Rows from block 2 of a small class-conditioned image diffusion model, named by matrix and row number. Rows with one number belong to one neuron. Each number is 128 + 32 x the weight over its row's rms, rounded and kept within 0 to 255. All counts start at 0.
After each neuron's rows are labels from the 100 images, of 14848 (inputs lightly noised), where the neuron reaches its highest value: "strongest on" is what is common among them. Only what is clearly more common there than usual is listed. The data: simulated stained blood smears.
# fc1: MLP up (model.blocks.2.mlp.fc1.weight, 1024x256), inputs 0-127
# fc2: MLP down (model.blocks.2.mlp.fc2.weight, 256x1024, transposed), outputs 0-127

fc1.8 [108 130 101  90 140  65 103 103 142 117 101 101 148 176  94 176 159 163  77 108 137 149 128 153 154  87 131  89 140  77 150 136 172 111  77 136 184 182 128 127 148 114 135 150 120 115 112 157 126 149 163  87 161 136  88 128 134 105  63 171 159  92 130  71 149  99 112 156  92 140  95 133 171 103 175 163  97 155  92 137 188  95 145 143 129 123 111  95 135 222 106  96 138 172 146 150  93 133 156  71 146 134 153 124 158 168 148 152 117  63 110  98 150 111 137 109 160 124 125 142 115 190  97 189 124  89  78  92]
fc2.8 [156 135 120 169 155 156 124 122 102 112  93 169 118  89 118 123  84 183 134 106 156 144 193 167 107 114  49 133 128 173 178 149 113  59 139 125 175 134 118 155  82 119 201 127 109 127 185 104 149 127 132  94 143 189 102 148 139 135 116 157 100 123 183 200  85 142 141  91  49 133 143 143 134 101 110 136 125 143 159 128  88 120 138 108 146 119  88 116 120 168 109 124 180  93 121 166 142 112  95 121 133 183 147 172 157 162 134 144 112 136  91  83  91  86 110 177 108 136 103 134 144  82 179 135 124 118  80 135]
strongest on: dark grains

fc1.533 [167 170 115 214 160  85 152 141 141 122  89 118 190 135 124 173 117  86 112 138 124 125 147 137  93  84 154 131 116  92 126  74  77 140 157 168  66 135 122 144 146 158 132 156 118 141 148  81 168  93 160 111 178  70 162 157  99 134 128 163 127 136  96 141 124 122 156 141  98 138 128 144 156 117 110 145 108 169 143 124 148 121 111 150 144 110 163 134 136 145 127 163 108 159 157 164  98 180 137 109 122  60 118 119 193  83  82 129 122 139  72 149 114 140 127  85 179  98 146 123 122 202  70 149 188 118 159 113]
fc2.533 [ 98 109 132  95 156  84 125 104 155 120 172 127 102 110 134 183 122 162  77 104 130 142 193 126 154 123 140 123 113  85 130  67 178 125 142 123 136 129  98  56 145 149 105  99 161 110 101 130 126 171 163 152  85  85 122 152 161 126  74 139 104 108 206 127 158  50 112 127  93 101 102 138 124  99 138 124 172 133 150 157 106 140 145 125 125  76  73 150 119 104 124 166 119 197 110  69 160 148  80 164 189 117 159 120 143 168 160 134 136 178  87 140 127 183 171 111 131 167 126 147 126 131 113 151 105 114 122 169]
strongest on: round nucleus

fc1.572 [103 122 103 157 136  97 139 134 158 134  79 125 118 171 108 138 179 173 126 127 133  87 122 110 146 101 133 162 160 120 100  96 233 151 173  87  93  98 127 110 170 143 132 119 192 109  81 123 136 132 145  56 146  77  73 155 101 149  95 163  83  62 139 152 100 128 165 106 143  77 103 173 132 108 134 201 123 159 135 124 103 130  65 111  74  78 118 150  74 128  54 137  96 149 114 136 121 125 117  84 199 126 120 150 152  95 115 114 137  91 119 154 173 128 141 102 113 113  97  76  92 134 104 128 164 151 124 124]
fc2.572 [164 191 141 133 123 150  92  89 114 143 127 111 156  97  76  54 201 123 101  89 190  97 106 188 153  58 115 117 161 141 138 149 155 155 167  75 116  93 118  88 127  85 152 158 155 155 117  91 138  91 101 113  92 111  85 142 175 154  94 181 151  98 110 143 144 173 131  98 152 108  73 150 113 201 136 141 132 115 167 118  75 115  63 156 137 110 169 110 136  91 107 151 141  80 110 127  97 160 131 126 170  92  82 144 126 173 115 128 157 120 138 135  89 108  54 144  93 138 139 139 122  82 123 146 140 182 152 141]
strongest on: dark grains

fc1.638 [ 93 138 142  96 101 134 101 124 128 129 123  82 113 155  94 138 152  75 109  81 159 151 165 131 170 185 113 147 127  61 154  86 111 110 140 178 134 134 133 171  83  84 137 164 109 134  90 121 123 185 150  98 187 114 159 137 143 134 134 177  91 172 123 142 111 166 114 176 122 163 109  75 126 104  90 115 115 135 152 151 118 170  84 119 164 166 120 149 135 163 134  92 147 130 124 133 154 111 140  93 154  92 107 107 125 124 121 106 156 129  99 136 120 137 159 192 105  97  43 127 155 135 199 120 153 113 171 164]
fc2.638 [147  82 158 119 217 103 173 101  91 183  92 199 105 106 149 114 135 145 119 175 149  77 126 144 136 154 156 176 134 153 104 142 133  95 125  76 154 108 112 140 163 106  89 136 206 127 107 124 102 147  72 168 139 145 141 132 100 157 101 158 161  86 146 170 158 104 138 105 183  78 103 162 113  80 106 119 130 146 116 136 136  72 173 107 123 165  96 116  89 130  89 128  86 134 130 100 169 179 109 120 132 173 129  97 128 113 152 157 140 179 173 126 125  84 144 117 107 142 141 123 133  95 109  97 136 144  69  89]
strongest on: crescents

fc1.562 [133 115 149 141 136 143 148  93  99 112 142 165 135  42 141 147 114 151  63 128 154 181 141 125 217  85 116 182 122 117  77 114  99 167  84  59 132 117 149 120 129  90 125 118 155 149  98 158  73 164 127 127 108  79 199 145 105  99 144 123 140 104 140  67  75 131 107  73  70 153 186 125 109 180 153 147  99 124 121  93 184 141 126 125  76 173  97 119 118 162 163 126 133 131 120 103 146  97 127 122 160 165  92 107 109 107 106 130 121 151 178 183 139 188 171 117 158 111 112 145 157 145 167 103 140 118 150 158]
fc2.562 [107 157 126 157 135 125 116 137 160 132 133  62  99 169 121 140 109 142 137 183 151 159 125 143 158  82 117 162 145 110 172 125 135 125  89 114  78 135 157 123 138  65 162 163 159 123 121  48 156 101 164 144 152 183 143 157 179 160 108  98  72 159 146 176 104 153 130 111 145 118 110 147 150  38  93 177 143 140 148 129 124 142 101 126 163 152 116 142 133 129 101  93 143 137 132 149 112 157 168 123 151 166 150 133 141 120 103 111 126 119  64 154 190 132 140 111 140 123 115  99   7 120 175 138 141 122  57 109]
strongest on: crescents

fc1.19 [129 185 109 143 146  86 139 134 156  86 148  53 129 136 150 153 129 133 151 121 166 138 144 103 131 150  97  99 146 140 102 149 110 111 104 109 120 124 110 134 149 144 197 151 122 128  86 112 155  87 114  69  96  87 135 123 121 140  87 176 143 142 156 152 101  67 158 123  62 104  65 138 156  92 130 160  92 120 121 141 114 119 118 135  99 110 157 143 172  74  92 103 130 169 129 153 144 126 127  92 178 178 107 199 170 102 138 147  97 147 100 144 138 170 112 130 143 179  65 147  74 151 111 125 128 119 137 190]
fc2.19 [125  79 146  83 121 153 145 153 176 118 153 108 153 117  82 134 151 137  47 112 122 143 101 102 105 166 135 101 112 201 116 167 130 182 151 154 128  95  59 153 146 120 147 112 115  69 153  98  81 120 126 117 121 159 143 114  85  61 110 165 141 111  73 107 127 190 177 145 167 144 128 101  96 126 127 116 137 102  92 137 125  75 146  96 133 124 117 150 112 181 101 137 126 167 118 102  98 112  94 146  89 152 109 188  86 136 169 120 116 155 114 166 193 143  85 130 114 158 100 156  74  63 124 190 138  96 101 148]
strongest on: round nucleus; dark grains

fc1.724 [136 149  87 130 133 166 113 112 121 132 123  92 117 112 136 178 100 181 140  96 156 193 181 125 115 134 154 138  69  77 177  64 136 130 122 140 146 146 154 127 134  93 128 177 121 139 149  53 153  86 152 127 154 138 101 174  97  99 174 154 102 141 135  87 147 109 121 102 121 106  52 158  58 159  80 111 138 170 127 149  96 129 102  91 107 148 139 150 144 138  73 145 133 208 144 147 144  98 127 101 141 118 139 109 195 128  71  97 133  84  93 134 142 175 117  72 126 145 149  79 122 206 140 130 112 143 126 130]
fc2.724 [158 160 139 122 156 134 171 132 128 104 123 183  91 119  95 110  57 153 141 145  96 120 130 117 149 120 163 145  88  91 186  89 131  54 110 127 134 129 106  73  88 120 104 146 172 140 140 188 147 159 131 156 155 145  95 108 181 111 173 148 148 105 157 111 161 143 121 165 104 132 130 135 119 137 135 150 126 136  83 119 157 157 172 119 101 125 144 169 107 115  97 157 130 233 126 155 101 158 119 136 189 112 144 151 119 178 102 204  90 149  83 138 111 145 170  68  58 190 114  82 187 119  64 131  88 112 193 102]
strongest on: round nucleus

fc1.160 [151  95 173 113 158 115 157 131  58 115 158 105 157 102  58 134  93 153 107 147 102 143 100 141 161 139 123 158 184 118 101 175 104 102 133  73  92 131 103 187 108 101  62  93 171 117 124  95  91  80 143 136 133 128 125 145  95 151 119 181 135 121 147 172 176 128 123 142 136  96 124  99 156 161 109 114 145 123 116 111  59 122 149 156  76 146  64 151  81  94 111 134 213 100  79 108 136 179 139 110 143  79  80 131 133 138 103 151  97 152  26 157 158 162 146 111 109  88 133 148 186 121 104 100 138 151 207 131]
fc2.160 [ 42 145  98 153  92 137 140 146 157 129 144 161 119 159 164 148 172 146 109  93 142 162 128 115  80 154 114  90 114 122 153 105 135 136 105 187 161 112 158 127 171 122 199 170  48 132 132 163 152 142 122  88 146 142 141 117 176 112 104  98  60 182 106 148  88 156  73 139 121 157 145 116 157 105 130 153 119  89 158 134 150  92  87 109 218 119 178 101 143 136 139  73 106 157 177 111 148 103 129 138 126 157 140 127 158 141 128 138 178  48 212 139 115 129 147 164 151 118 121 134 117 131 167 150 130 129  89 113]
strongest on: two lobes with orange grains; kidney-shaped nucleus

fc1.111 [179 131 109 177 171 101 143 110 122 142 104 203 165  90  80 135 130 163 123 161  98 173 113  83 189  70 151  89 122 130  95 140 109 172  75 170 142  76 164 158 180 134 119 113 184 111 129 144 103 149 146 144 119 116  95 107 169 141 128 123 163 106 121 125  59  95 104 104 165 136 179 152 126 128 186 187 108 101 138 126 125  89 151 148  61  96 121  88 125 153  77 140 151 158 155 153 205 165 136 146 131 123  52 102 185 115 106 137 178 192 109 167 132 217 156 117 141 137 103 101  84 140 100 119 100 169 137 107]
fc2.111 [118 149 131 127 134 110 135 164 108 134 132 134  92 122 194 155 112 168 120  61 165  85 124 101  88 120 165 128 154 163 134 154 163 122 130 109 101 120  97 128 104 159 175 142 146 141  93 140  98  76 170  91 153 117 177 181  66 114 119 134  89 126 143 151 167 141 148 116 142 101 101  96  79 138 135  86 109 116 150 118 169 159 133 105 159 174  96 146  69 126 134 148  92 107  64  85 139 127 132  87 106  97 142 151 143 120 159 174 119 137 166  78 167  91 156 145 136 100 138 168 172 108  82 143 110 133 111  88]
strongest on: crescents

fc1.69 [117 159 131 105 122  65 139 129 122 168 165  61 163 129 118 119 120 161 129 124 116  82 108 134 123 151 184 171 115 126 122 144 157  83 145 134 161 104 115 121 141 106 206 171 179 141  90 127 153  93 142 128 133 117 129  97  93 152 119 182 156 109 151 121 143 124 169 102  55 147 100 148 147 163 155 144 108 147 133 124  96 131 124 157  73 119 122 133  80 160 112 113  98 148 182 168 153  98 148  94 161 128 119 145 166  97 198 143  98 168  97 195 184 159 111 186 108 111 102  99 204 132 154 152 147 135  78 172]
fc2.69 [ 72 152 135  53 159 174 100 153  96 153 114  94 165 123  73  99 108 186 116 129  73  69 132 154 125 118 174 102 110 159 147 159 104 121 136 166 104  99 118 141 121 217 111 157 146 104 173 135 114 124 160 186 117 195 101 116 143  95 156 116 140 105  78 135 127 162 118 132 138 113 108 154 115 136 160 162 104 113 175 116 143 174 130 116 153 150 124 106 211 156 121 158  90 160 132  73 149  90 134 110 103 107 130  85 131 137  54 118 157 139 153 147 120 142 110  77 155 158 184 139  93  91 178 160 116 101 101 151]
strongest on: platelets

fc1.114 [115 151 134  92 149 113 131  84 100  54 108 121 117 122  74 158  67  77 139  69 193 142 127 102  93 174 123 130 106 129  70  83 123 131 120 151  59  99 134 110 132 118  77  98 127  60  43 183 127 145 145 122 117 123 181 119 174 102 130 185 140 153 134 107 143 107 115 176 146  98 155 118 138 153 204 150 156 158 139  66 122  74 116 192  75 138  64  94 117 169 124 112  89 129 164 146  91 127 123  93 144 144 116 117 152  83  79 142 137  93 125 135 124 164 116 132 150 101  98 156  75 175 119 168  90 119 110 109]
fc2.114 [157 129 115 214  90 126 107 144 149 167 146 130 109  95 163 169 181 153 111 131 114  83  83 169 150 113 170 156 103 137 133  91 139 140 125 106 211  96 168 152 108 161 147 140 134 149 119 109 109 107 117 113 165 146 137 158  72 183 117  92 132  72 161 163 117 109 106 112  94 152  96 102 182 153  79 128  76 105 145 102 132 135  98 108 117 102 203 147 121  98 127 112 120 132 117 137 183 111 102 157 104 223 112 128 154 119 183  98 101 140 110 110 128 120 151 195 113 157 103 145 140 128 127 140 141 103 148 159]
strongest on: platelets; dark grains

fc1.421 [156 125  89 146 182 161 147 144 138  61 157 167  90 120 104 145 231 103 147  93 144 146 107  93 163 132 142 167 133 145  91 171 195 118 112 149 170  84 177 159 136 109 130 117 150 120  96 105 172  96 125 125 132 165 125 161 140 130  99 121 124 126 207 148  82 126 156 136 184 124 134  85 102 108 161 112  90 109  89 168  86 137 162 163 169 114 131 112 167 115 150 106 114 149 117  97  96  61 127 151 143  86 126 143 129 112 147 123  68 129  80 136  93 149 149 130 138 177 130  81 132 116 123 195 135 124 124 141]
fc2.421 [ 98 122 156 112 132  80  98 131 111 112 139 110 189 103 118 184  76 160  80 107 136 126  89 109 112 152 167 175 119 103  97 101  90  94 167  93 104  50 112  96  64 109 139  99 117 173 159  63 159 116 146 107  71 153  62 215 115 147 119 155  95 102 138 147 165 168 187 134 128 183 158 164 110  86 145 133 168 140 102 152 109 127  78 135 187  86 109  92 145  95  97 168 131 115 150 144 191 118 144 162 125  87 123 133 135 170 151  84 147 103 161 128 169 115 117  98 131 134 146 128 134  97  98  91 152  98 124 108]
strongest on: teardrops; two lobes with orange grains

fc1.335 [159 132 171 114 145 155 135 140  90 175 160 162 179 103  54 141  64 135  69 121 200 105 160 130 139 103 150 124 115 143 153 177 118 160 186 132 139 125 130 162 135 141 165  79 149 101 132  55  56 146 160  56  93 138 185 161 101 174 145  91  82 119 167 133 148 162 118 142 146 193 137 134 121 108 162 137  83 142 156 143 100  84 141 111 141 158  92 136 201 142 168 140 111 131 175 102 174 137  98 124 179 140  63  91 183 124 121 150  88 161 139 159  83 139 164 146 111 147  66 129  97 124  95 147 106 140  51 155]
fc2.335 [115 146 131  65 129 141  98 164 107  62  60  79 118 130 134  84  93 168 131 111 147 100 136 107 165  73 158 125 106 124 169 106 134 122 140 143 119  86 136  98 162 122  96 156 116 127 123 109  72 135 144  80 119 190 112 153 149 129 182  48 102 105 158  91 110 106  89 101  94 146 153  69  49 126 137 111 180 190 140 138 169 119 108  81 136 109 141 102 189 149  98 185 104 116 127  86 126 107  81 106 129 123 127 138 115 137 111 161 128 140 148 143 115 154 157 150  96 135 101 128 105 133 121 136 180  47 132 150]
strongest on: teardrops

fc1.488 [139 147  95 132 139 143 126 106  81 161 141 126 131 113 105  88 143  49 115  82 117  97 156 184 150 145 116  77 176  90 101 126 121 130  77 119 109 144 117 169 155 114 129 175  97  96 138 101 143 115 134  91 194 152 130 165 161 132 171 129 114 153 114 147  71 188 131 241 117 141 150 155  97 152 167 152 137 161 145 129 137 100 130 148 132 133 126 164  66 142 107 117 185 142 107  62 139 111 157  85 105 116 137 168 189 131 165 137  84 146 111  83 103 173 125 128  72 111 114 104 110 170 191 131 169 133 111 133]
fc2.488 [134  98 114 160 131 110 154 162 149  93  82 198  58  95  69 141 142 100  86 126 126 138 134 136  61 114 174 129  98 117 119  83 164  87 163 147 111 133 155 165 142  96 146 124  96 118 147 198 107 173  54 118 118 125  90  84 114 167 104 105 161 121  90  84 108 142 133  77 149  97 106 177 156 144 157 129 107  98 117 135 128  91 114 111 196 119 130 110 157 156 153  91 127 143 129 125 122 214 133 118 128 220 132 121  48 133 169 155  59 214 232 147 106 112 165 136 171  77 111  87 184 161  86 115 113 129  95 123]
strongest on: crescents

fc1.462 [135 118 139 149 155 148  95 115  79 145 120 138 140  86 110 114 150 127 111  66 181 120 102 116 152 141 139  64 121 117  77 115 167 143  94 136 126 139 105 124 151 118 110  72 140 122 105 110  97 127 150  80 189 165 106 120  95 140 101 177 108  61 166 155 131  78 128 164 135 156 168 136 124 121 147 144 140 127 144 104 126  73 135 127 176  97  71 153 184 141 209 157  76  80 133 159 126 144 123 106 156 120 119 118 143 169 170 184 106 137 129 140 115 159 201 117 144  60 130 186 103 118 118 155 131 102  64 124]
fc2.462 [119  98  98 110 124 133 101  97 145 110 123  64 116 199 164 114 139 157 158  81 142 123 145  99 152 126 143 120 129 115  92  21 125  86 197 100 145  80 128 130 148 139  90 109 175 156 158 132 150  82 113 127 113 231 119 151 144 106 122  46 120 113 123 130  91 120 148 132  71 129 163 136  58 163 148 127 106 152 131 108 100 136 113  83 118 104  96  99  79 154 135 145 108  75 156  74  65 117 112 138 150 122 119 141 140 135 139  94 139 198 195 164 101  76 115 175   3 119 111 100 202 119 124 148 103  75 125 167]
strongest on: teardrops

fc1.179 [197  82 105 149 109 116 135  79  62  89 108  69 148 163 137 125 127  98 154 129 114 181 132  76 212 127 142 137 130  93 118 179  95 185 152 160 160 134 108 129 137 126 154 123 152 126 153 119 113 121 183  80 114 159 129 105 144  80 151 161 131  89 167 159 109 104  87  94 146 140 103 153  99 162 122 142  75 109 114 120  81 136 201 100 151 112 126 194 194 140 166  50  55 135 154 164 167  76 141 119 147 107 172 117 146  82  93 170 129 102 135 162 175 141 117  87 149 141 141 154 138 162 144 122 152 134 104 129]
fc2.179 [ 70 173 128 116 122 135  88 151 120 175 162 181 113  71 117 145 134 155 101  93 154  75 100 202  52 160 100 129 100 150 143  83 148  83 111 102 115 154 146 139 119  83  84 126 128 133 124 134 124 111  63 143 170 117 106 184  93 195 106 106 134 148 113 109 132 108 146 181  95 119 143 105 113 110 154 133 173 160 153 121 193 119  74 145 109 136 120  67  67 153  72 180 200 157 120 135 113 189 160 121 132 161  89 148 116 112 111 102 131 112 139 105 100 108 146 166  98 131 126 114 119 137 121 126  96 133 168 142]
strongest on: teardrops; two lobes with orange grains

fc1.561 [129 133 104 122 136 162 141 167 167  96 206 122 144 106 132 148 106 113 110  86 171 152 136 115  97 130  75 130 138 110 120 111 142 164 124 120 102 107 112 188 114 122 144  99  79 134 140 122 134  93 129 100 102 137 102  88  84 103 124 127 151 124 226 161 132  54 159 138 138 128 105  88 113 155 153 147 137 103 154 149  86 106  69 171 205  87 150 194 136 109 177 146  82 148 182 141 122 122 172 162 122  97  35 137 145 117 156 161  92 115 110 130 160 238 150  25 155 156  97 154  50 126 149 168 125 106 197 150]
fc2.561 [132 134 169 123  87 127 110 104 186  94 163 146 176 126 155  82  98 157 135 133  92 171 127 142 156  86 159 140 116 115 110 146 141 127 136 167 218 101 104 128  63 164 133 106 183 138 136 144 123 129 124  62 213 126 153 131 180 135 109  89 131 120 105 112 162 123 134 150 144 149 124 137 114 191 141 158 146 149 153 152 134 137 127 113  89 148 146 102  57  93  55 114 136 178 135  66 127  89 105 135 181  90 137 151 132 133  99  61 174 100 128 183 148 110 158 133 110 133 116 141 158 120 157 124 127  34 125 123]
strongest on: round nucleus

fc1.439 [176 100  86 144 135 120 139 122 133  80 145  90  70 117 137 178  97  60 122  86 121 141 103 102 149 116 125 121 127  93 144  94  89 178 107 152 157 142 116 117 119 104 153 113 100 162 115 115 137  71 150 109 131 160 131  75 125 124 142 136 107 127 152 145  93 201 172  89 107 124  85 110  91 127 114  86 125 134 143 117  93 143  89 165  83 106  93 182  65 109 104 140 124 189 182 149 128 111 138  87 169 123  76  56 172  88 119 134 174 135  96 132 150 167 117 163 143  92 147 123 117 172 199 149 138 117 169  82]
fc2.439 [ 69 166 128 165 145 153 116  98  95  81 102 176 166  94 123 105 148 149 133 119 190 121 141 121 142 138 144 175  68 149 162  83 163 105 127 110  93 126 134 131  95 161 132 171 128 139 140 104 125 175 117 118 158  95 204 149 141 132  90 119 151 170 133 111 187  70  42 140 116 157 159 165 155  85 108 127  93 154 107  87 147  87 153 118 121 153 123 100 139 214 112 112  93 184 126 146 154 199 161 140 140 161 140 141 110 170 139 147 176 119 187 138  78 127 160 109 148 105  53  76 203 102 125  87 111 131  77 142]
strongest on: crescents

fc1.735 [122 129 146 109 148 157 186 104 170  93 195 122 164 144 168 101 110 143 115 121 163 151 151 136 155 160 103 133 139 121 196 132 144 138 137 101 118 118 138 145 142 133 122 154 142 126 159 134 146  94 200  89 138 125 162 121  86 124  67 158 172  63 186 139 109 151  80 147 145 121 163 149 218 138 150 171 107 177 148 151  87 103 122 189 158 127  96 129 154  63 172  67 136 132 155  85 119 142 146 118 158 133  88  94 137 108 105  90  82 178 154 113 124 155 162 183 128 120 130 140 154  79 137 122 114  93 165 118]
fc2.735 [ 96 109 147 109 123 116 110 147  91 105 125  93 139 102 135 163 132 145 116 126 151 150 110 114 100 135 133  88 128 139  88 137 102 152 120 194 161 143 146 114  94  98 153 113 105 111 125  83 130 127 113 148 129 109 141 149  86 149 140 115  83 183 142  95 159 114 153 141 100 101  68  76  71  99 127 145 192 113 163 147 143 111  80  83 129 122 161  94  98 128  87 214 163 115  70 149 123  84  58 141  89 116 140 165 197 107 168 153 205  75  94 110 167 172 112 160 134 104  71 118  80 168 108 141 142 132 113 124]
strongest on: round nucleus

fc1.64 [162 135 155 143 146 112 131 126 115 163 139 130 135 156  69 118  69 116 124 139  92 101 106 148 107 114 141 125 121 109 102 144  96 123  79  85 149 101 110 179 135 100 151 189 122  99 123 148 100 186 111 103 125 117 113 141 148 184 108 171 144 105  87 168 103 158 174 141 112 107 115 148 112 109 106 187  96  87 114 135 138 135 139 125 105 148 126  57 125  50 147  80 183 134 122 131 174 151 147 130 174 121  94  83 141 132 139  92 104 146 132 165 118  95 112 189 173 178 120 123 125 122 128 106 134 143 189 193]
fc2.64 [153  87 124 101 168 102 110 135 166 147  51 112 138 171 182 108 127 164 139 184 135 148 138  99 129 139 113 197 140 124 159  85 127 131 106 128  95 161  80 112 153 121  58 177 129 109 147 124 121 130 141 170 172  80 166 136 138 209 172 133 194 125 149 137 153  86 172 109 135 153 112 149  82 119 153  72 141  99 149 131 121 131 111 124 159 149 112 218 143 126 136  79 147 160 134 127 119 100 128 131 124  97 147  87 124 114 121 148 160 153  88 123 140 128 198  90 138  76 131 119 180 107 124 133 117 122 160  97]
strongest on: round nucleus

fc1.427 [118  90 188 115 183 129 145 127 149 157 140 117 101 102 133 204 123 170  77  15 166 129 152 128 147 182 114  86 123 111  77 139 145 162 141 112 155 166 131 134 128  94 144  71 112 145 122 105 157 118 142  95 172  97 120 135 107 160 128 156  60  91 145 133 116  73 135 118  97 140 126 131  88 121 130 121 142 185 170  54 171  42 126 130 137 161  93 148 158 137 123 151  67 151 128 172 107  91 113  44 156 137  98 118 160 141 178 155 118 105 113 148  87 148 116 154 147  95 137 178 171 200 155 157 168  84 120 175]
fc2.427 [113 144 119 179 122 156 147  94  98  71 141  92 123 122  59 144 119 156 123 132 117 129 201 100 137 156 153 177 118 112  74  44 151 150 129 119 138  83 145  99 131 164 112 161 177 138 127 143 140  69 140 110 113 101 143 132 161 164 193  99 149 128 133 139 123 115 150 174 126 166 136 119  88 176 160 121 126  92 106  92  93 149 138  95 190  98  79 146  84 155 150 143 154 102  79 152  86 140 115 147 134 132 129 183 128 144 121  34 135 209 115 149 123 139 130 169 119 134 110 126 166 124 137 136 155  89 146 197]
strongest on: round nucleus

fc1.664 [ 94 176 120  69 167 112  38 148 103 151 153  63 138 116  96 120 136 152 119 147 100 100 147 201 109 155 152 133  88 130 114 169 131 108 124 117 161  97 124 171 121 134 178 143 190 136  79 124 134 104 145 105 133 156  96 136  93 128 101 180 157  98 100 124 117 140 151  80 106 125 115 163 138 212 159 147 102 140 131 111 101 135 124 145 131 123 132 163  77 183  92  93 124 209 176 120 151 130 168 111 122 145 101  98 169  94 129 113 153 113 175 184 148 167 116 159 144  79  69 103 184 139  94 127 109 158 107 162]
fc2.664 [113 178 126  78 144 137  76 147 100 212  88 144 143 136  98  97  61 132  96 116  77 113 149 171 146 164 146 158 168 122 159 172 148 102  87 149 143 108 152 112  86 187 100 104 148  91 102 102 124 128 146 140 126 127  91 124 129 114 141 169 156  93 110 156 104 161  99  90 148 112 146 223 112 190 154 125 153 157  91  93 121 148 119 203 139 126  93 133 213 172 166 144 110 149 154  85 139 141 149 219  59 120 196  81 138 148  80 116 119 123 182 111 155 109 115  64 159 129 187  94  94 147 146 155 115 130 124 112]
strongest on: platelets

fc1.224 [112 100 150 113 116  70 124  88 146 127 203 100  91 125 117 191 192  94 110  92 138 142 126 156 106 116 113 127  98  80 165  97  84 136 148 124 171 148 113  77 145 112 148 138 125 132 144 158 134  91 150 117  92  99 108 126 154 131  65 134 128 109 129 122  73  78 155 152 103 124  74 110 154 198 184  93 114 125 159 125 132  89 189 140 153 156 160 159  71 137 143 138 173 133 143 113 119 165 147 132 184 122 123 109 114  42 166 163 141  99 180 135 109  97 149 124 168 111 154 200 102 127 170 151 119 112 122 121]
fc2.224 [ 59 177  79 189 135 170 144 109  80 139 162 186 126  83 172 103  91  58  93 168 155  96 140 134 136 116 132 180 127 158 164  71 120 121 129 107  90 135 160 162 113 179 124 133  81 120 191 120 129 109 128 160 120  62 133 167 126 112  87 134  75 126 171 119 139  86  61 104 146 136 132 151 116  90 104 151 149 121 139 134 146 153  95 132 136  92  96  80 112 143 118 134  96 136 175 146 135 149 140  62 102 135 169  73 156 140 167 134 144  85 116 106 179 147  52 175 112 162 138 162 133 153  65 116 163 166 133 159]
strongest on: crescents; band-shaped nucleus

fc1.577 [132 127 148  66 150  94 129 115  60 120 155 153 150 140 147 104 152 123 177 128 169 103  98 131 139 210  53 160 136 135 142 138 177 178 163 146 147 128 155 162 148 140  93 124 142 148 199  80 101 114 145  90 187 130 176 106 140 120 147 158 105 154 151  98  74 146 127 111 141 140 126 114  97 186  99 124 161 107 198 167 120 101 132 167 151 167  89 127 108 174 127 219 194 134 114 120 141 155 155 108 120  96 110 125 134 144 157 110 105 123  46  71 134 127 192  98 135 111  75 177 111  90 162 105 147 144 172  97]
fc2.577 [120 142  96 157 134 118 143 215 126 104 107  71 146 131 107 130 108 155 124 127  71 119 106 135 128  84 149 172 129 122 196 100  84 104 138 104 119  93 111 152  88 151 191 155 143 135 161 148 130 118 125 142 105  74 120 101  60  98 116 104 123 203 119 157 123 139 106 156 177 125  89 160 111  71 186 104  86 124 126 127 102 155 151  96 139 137 128  53 107  91  85  78 136  95 182 129 173 135 100 124 139 113 167 141 100 137 150 141 147 103 125 135 124 171 122  79 140 186 131 118 101 194 141 158  89 159 139 151]
strongest on: teardrops; crescents

fc1.271 [166 188  96 124 120 107 117 141 152  75 127 153 146 142 111 112 161 128 142 103 173  77 157 165 157 101 150  72 143 140 145 145 114 124 124 136 102  27 134 134 106 114 168 142  62 146 159 104 134  57 112 127 110  99  96  86 155 123  98 128  82  84 164  85 116 142 110 118 101 130 104 124 113 191 156 101 149  78 122  90 150 127 118 143 114 158 148  80 144  86 135 168  99 167 130 123 114  94  89 118 156 110 149  96 129 178 136 163 106 137 146 151 106 142 136 180  67 116 130 206 171 126 132 121  83 120 183 107]
fc2.271 [ 89  81 156 134 130 162 149 142  88 179 140 150 117 118 140 182  43 138  97 173  62 186 102  91 106 162 114 144 116 122 138  89 131 154 151 112 176 186 107 112 124 153  79 120 177  92 104 150 110 163 132 139 158 149 143 156 102 128 144 129 144 168 103 163 111 105 159 128 164 133 167 147 125  70 119 150 125 156 140 160  94 104 140 115 136  75 129 171 100 173 114  84 150  93  99 148 126 159 182 141 102 148 102 140 169  71 124 127 125 120  73 113 154 105 121  75 196 123 116  37  93 128 115 145 165 130 105 126]
strongest on: dark grains